config = dict(
    model='image classifier',
    num_classes=9,
    bias='all',
    width=320,
    label_smoothing=0.2,
    head_dropout=0.2,
    residual_init='scaled_by_depth',
    lr=0.0015,
    beta1=0.95,
    warmup_steps=910,
)
Rows from block 6 of a small image classifier, named by matrix and row number. Rows with one number within an expert belong to one neuron, the router's apart. Each number is 128 + 24 x the weight over its row's rms, rounded and kept within 0 to 255. All counts start at 0. Numbers have three digits each.
After each expert's rows are labels from the 100 images, of 14976, where the router gives the expert most weight on average: "patch colour" is the nearest of a few named colours to the mean colour under the peak. Only what is clearly more common there than usual is listed. The data: close-ups of made-up surfaces with and without defects.
# router: slot weights (model.blocks.6.mlp.router.weight, 16x320, trained with AdamW), inputs 0-159
# up: expert up (model.blocks.6.mlp.up, 16x160x320), inputs 0-159
# down: expert down (model.blocks.6.mlp.down, 16x320x160, transposed), outputs 0-159

# expert 10
router.10:169156122172136145097141124151134078088122100136083105142122127111073133141144152122107119166101165131143119138129119191105124138156157105131082145121126147147140159146150136180093130122160051113159099133154122091126123169158193155129150142124111133117151153164143124136098140107139128111154109131165103119112116128164147142106129133155124116109119131145124144115092125116136100115105124129158114106116160094129121100085090184163113129123140125126094106184082093160124147162108097
up.6:101130085127091141138113160111090109118136121119147098167122106143136124137129135147101144149145146122129166131081101098151086104153150111081133134157126124127106110147117103076109115102083126112119095103148170075190190094135115178109194114122106142079111146130112099153124148092165084112127127134145130107148109125182127144106129119139125154125110131138121126186100124130145135135139131131119115127076093144136146111153083133109077115083147129117105120130127143142113112144139149
down.6:082119121143146099172092107091110132136132147118102118097143115110132101103110175127138107118145075144158108106145136155129096148124119117157118092130133120133075133136121101125161113147160097086124144166120089158106081133112085180120121153136146129149110122098120135135106081127094114140160124118089153108062138123108101159141130098110143146090109140151119150116189106137157094148163151052155112131143116124154095087169105146115134133130155101100158131143122107117125099145118109
up.7:140133127131121084159117136085177124098135124143141112125127149106105122161119124168146130105147162139120107124129103127133132079124147143170089112130114137137156099121132136155102116173156115135170141121086123156137103102153119126093129169147149161136143152124157090110094108166128132108103168184132134134106097147138120127099147120146156110152118086094138129115115133141155131156151104109137135115098125125091154107117126144102134095113112135110109124060113130139093130116098144
down.7:054112143070120150172096099125128137166148133123132138122111165116120101120106123164125141139164152088116113128128178128122124149150123147128085137137084109112170145120102124116130099082098110171133113092115135112179101109153159129118103136156092078144112136177111117123081124135123165126181127131128144139148117133134122133093112116159147146169156078120125089114121098123112122127117152089168175109141138120121122087173125119117118133118164158163103132098093138102145096165160122
patch colour: black

# expert 5
router.5:134106125101128163134086098102141072112123085147126149164130135109127149115112105144136156098110162138140179154140123108171097083129118149123114151105114135149161066105112135153151119130144132103155124134140175155161101148146137157153158127099115097176157122122084138142148140101130136105121132099128167174139111105116143100136134128125111138147069139112142152149132088157104161155093086150125122137108123147153146135093131166123172122087102159158112152120111117084162111119156143
up.6:103111133094152111167138119050131106125126121120172124146145154143129081133151117145123130104120138115125186117153130101124114100096141157132133119105105151126120155121110098184104111125133143108121154116089142127103138078151134117122165121129123121120144132117126130149146205095101123123114139152135157140123150133112101141097111113106146134131127112107092097128098150131064148099092093102089126106136110121118156075106164105137163083076161161085147128094085132104138111115132134
down.6:094147122147149116166105151095123120113116118063127135130167131108135101122116142143124137127119090126130115114114117079131092141144099163182148103112137128059107100132173121110124128102116124128138103110144134109128114124130118145148131118158136112152111138146111104089142092193165122132100123125091086146119151112090149098130120134149135120110134125106124122125139141132133150121134154161102119121141084169075148117131143101084125094082112131113144134138135123123104099108084110
up.7:107119120137121120180156179112089133119129124109143139087130142129132127126150094116159142116123125119144138167118158088116155128125100101134160124081130120132120135152142120121131096125112110121159137140092132132140094144143107061118115142079096156161125100134134098133103124168128116105073107130103101141088154113127121142107157109109119150126113147135138123165098159144136139127128146148161106135099108126150140110157114111095153114105132162153119153149128143123090128088125168
down.7:134150167205158123083116137165084116133114128094137100150117107110126146150140152139139147112133124133093086139113138113120131131130160114099144136098108124120082167094144164133092108157131101095129133146124127177120127144154064159144078128092126145121137151088125136039138120083084148087156121120107084123117127146133133121123122170117097170126096113097163139123127157126165142077154082121149123127136129112107120155090144146121127118119130153099127112130164132158136150148101103
patch colour: pink

# expert 3
router.3:110121129116114134120120132095130130099162134145139136134102123137175146113102100141183168128136111123088159132141135133137104119130091153121142139091149101119095083144091111123155121117129146118154152108107102155167143117105092097115118157144143121127094096121090116139122146108083166186144164115092149152141146138181136097168111095110139106151150127144152126157083162092103158134147151143091130176127099173130149114124156120106157128109120110120114154122130180122163124101159167
up.6:136119123073114142145125133126147131109138139130099131101134098122127109124139127127148111156146143136124116144126182113101158081117129101147178142134154129122165111163130092128120115138119135144145104108080121083148099163107104112126126153129146128134120130077099155133095134154132120151133142145146149122179145133138118092062130158110165144115135132131109117126131125122149122133087117128129117100133174101129107111131186153124135144106121102173140115099164139168105156150100134
down.6:111128167113089123148117108138090144135120139166171162159099115124143100110153133162210135141123137112158137115139117132164099103102119151116087107092125107150138087112102159147107174131133087150143129127110150119121128177124130131156176138137131117145111115119127130112155109127132089113151098104099133148128101141147169109165127158115120134183170168144092098134091088117140090136140117128100128126097121113146118124141128143127171145158137087155137117128159168137113091152114106
up.7:135176076105115127117147202123099098136144133119133158085185133122131114142123140128114112138105092103101127149132140114160113132120122175174124103126108116097108147137145138103141138161153125195120134115157133146118140140134206121210123141129095157149135117172095101138144111122141116120104114107086135161116162106123077140137125114155108099146152121151155191122207113141139118124104163156142127097134117160117143154129130108128120144141127126137116128122143118112170148113165123
down.7:121125174116152152150140134126135140131121109142160126126166164114122173143105105131101108089063115139114116108153103055060118101129130098107131132136139153134122135121148137117170147135118082119120129166141148091115170107090150148133100125209128114159146116117129130123172108140109137142095140124129149124128147159132144092097146144161151144143140203125109124132160105136136136148142123137087120102122142120180133131128113154090123159127139104161157105103140166117132185092133150
patch colour: white

# expert 0
router.0:094150079126146148098131087129139138137118146155119096125153131128114170110161113104165123113145125147118152088152142101079082160094137148083174081160111123133145115136079142101147152096109114112093139160146107099106117120122137176106105130156119111131117102107131142096131118140089136176108154153121119094113090095116124099123118124105126096143099167129151104127128168104136115148115155134121161110101159147115149107153132178110128155154120183120071122175103161108151162108114112
up.6:135135180123090131131125144082131151139093118119147083123114167117160135155154142088148146091067131212136090094131101125167118155116153123117131109147142151131143150120122134155093107131084162111155103140142098134137129142133109132105121136134120148158115123102115144132104125115107184152124131122152122132097100094113099147125107121148129122136105101159160128141126123111100131146093142149096128133135110115140159153132154125131158162135166159097102095143150112119124156154114123
down.6:117134131136064108117097082107111118147107094205103161159178131111138071078109134140136104124138108154095102087154141133155153142134113106132198111138138138128118087103131111123026164122115142131145130139143111131144146122130106125081118151167105113137124114128166139135099106149115120156114107130134126141129135107149103120099159126115170071224077128123106132162137118142134137177085173140144128128155118125160153099144123167134117139121113128127127112131106177122150138115128126
up.7:118131132124122107112134132125112118111129116147142134129149164120083118124148133106139105105143127137159117122138105145138093139141133162159148105120130157143136160109132133141081137118138118121132093110136115094107131147106143179105107125122079106176134092132112097153136135122119135143171101124123122115112119113172155102101124097140119096144086089151155077090105117169111132141099146127113147102100141096122165137135145151138147122125101128150117151132146168128173123087113118
down.7:125133117128098139094157107129157116114151100124152130153107107147123202089140127127131097100135108151122115146096139131112115147117125112116104079113126099102147119120108132119255138121153128105124139109116152164133142111164138132132157142141108102116154134125146136080101142119108124127116135138104162162106116103113131106097144139122116155172123110143083130181156128122178136112110114130135129137100133142147131138129132099130115120150177136146126113121095141102137101159149104
patch colour: green

# expert 4
router.4:140111125144146091119129144158110105150093145135136125150110099140117138154134116152155141114090116118152151120095136113159145129098101126116145162135107098108111127150136140117129138122112111122115108159140123083115111131112170141096099102106137147154089152145166114145114101090084152122136171103142109150151146125097117133147140142094138098094152101123152120102100108178168128136155187117120116138142123116104131176075108100160079129152172087153138127150141108120158127108132150
up.6:098161147106126127129139117151107118148135122099119129118120130150136121132104144149070118130122108123152110137124097109146133092162101112176140082125090113123149157151140127120133087159153155119119138111143089126156139118156167103179164159100127106089160120135113106126128147138180148123128162109120184121088137118149126164114114125144159136138117159138097137180154112116131144117159108134132095119128128097119132159132116090122091104115145165107110147144140106128072121166159122
down.6:167146136093083130127100127136150166086109150113151157126108110103113132109180117123116109105136140064117111101126146112090127120162094108155101092126138185139133100124111111126192095126098093170150151134083125127138106044111107120092100129114181099135123143111117151109111119118111113135142087153190155154123119105111150119170131157116093151159149166153170138125139162119157125154118103125141132110129124129104127118139136108097133138120123119114153160113148180128130113137115084
up.7:112140151130120098215096132101125180115132109088079156146135120119133163057103136137112120133149126128145169167159131068142125121130079117092108144118126085117147151139123124115104126100107125098136118167155112114150115111144112122147170101131126139107122139155123108102147160171162160148136107103152153107132112111122114115139122140163137130096154136109094107138146117115146160100115151136109124150138114145194164090135137112152103134098130128096084156135129114143088132138128127
down.7:110124150104122198140151145182153174140107164146128129131164109156082126116121159101127144137131130156115121133121127142123159144108150168143115074127121133089116105125117158110182102143137119133132143118093120143094118122119129092101150149170129137121098127099120140084130140155086149113141092159120098122131167127131114094147118092138084112136095163112141123147179105165142112142139142132145168143152143109096099108145160143092085136156153141144108134134128146123153130179161159
patch colour: green

# expert 2
router.2:157134123107133146166172148151095155121117140095115130101191096143145116131123124122121125144116111127178086132133068104108139133153130140136122178103139136169102127150157148123154108152115138133106156100127114129145104089153156081158198121150087166120114137141091140131181129109186145122134144130136107148153156108096121106141139138180117124113139109090130138126137099133141161119119076137119156121140127096170127153123143093115113134112160149123100102085140092144100124139131136
up.6:132108161159158147130139102076186117114142099124133175136189145130110122156063108151136138153144105110128111085095145119107109161116132159141151145106129157161115126135163091149122127095131116170128125104135132132153114079119080113094125120126116136139105125115139114091127117129156158147122144115116145141136106134103090150179054142175122191123125145128145097144114119089112132157138136102160148143119134123101144110148097132130130145156104142120146156152161118123173131122143127
down.6:157136119149123114096140093110095123166122106174092163150144131112121152084154126125167143107119107131124125107144175131127172103152102138098137116141152149147136106114153157179134135152122140158131115110091146182147119147121101139137127113162096194099124128137136126141164158138105089140163167116119159134130147181159147145135148143159112136117109120098133074135082117136082107124125139120086090087174136121154164147123119101125116173120099179141139068160116106142150123134125141
up.7:127149124164137157127155099127145154099147147146135117113105143115120123092134128146141105155122157128129104147086163122039132121127152158074106173149166124121083125129135117167104156104137138158115168108146152118140142099160117113111128126134128120147123162108151129145113135123178148107148142137163099098163147136148098114125089118151110141132121139140096181126136104123069093082166096130121128123117154132147144118081098111117124108150131099150159110103137142124124130153140166
down.7:128080156163082154158106165116145103177103123158171133103127088122128161103138081113130142106138131164175134154117134103093170164151156181103149126137097156133130150136127112127167133137093161100123166098093124097095168070146174106152105181162122097120162089154164129153107118123124130107107081147138122144151132134103104133136117127125119098145090118134137141125165134122154177166143113130199113140145175115149122113152120129092112104082124128153120124117156112101103157121109105
patch colour: brown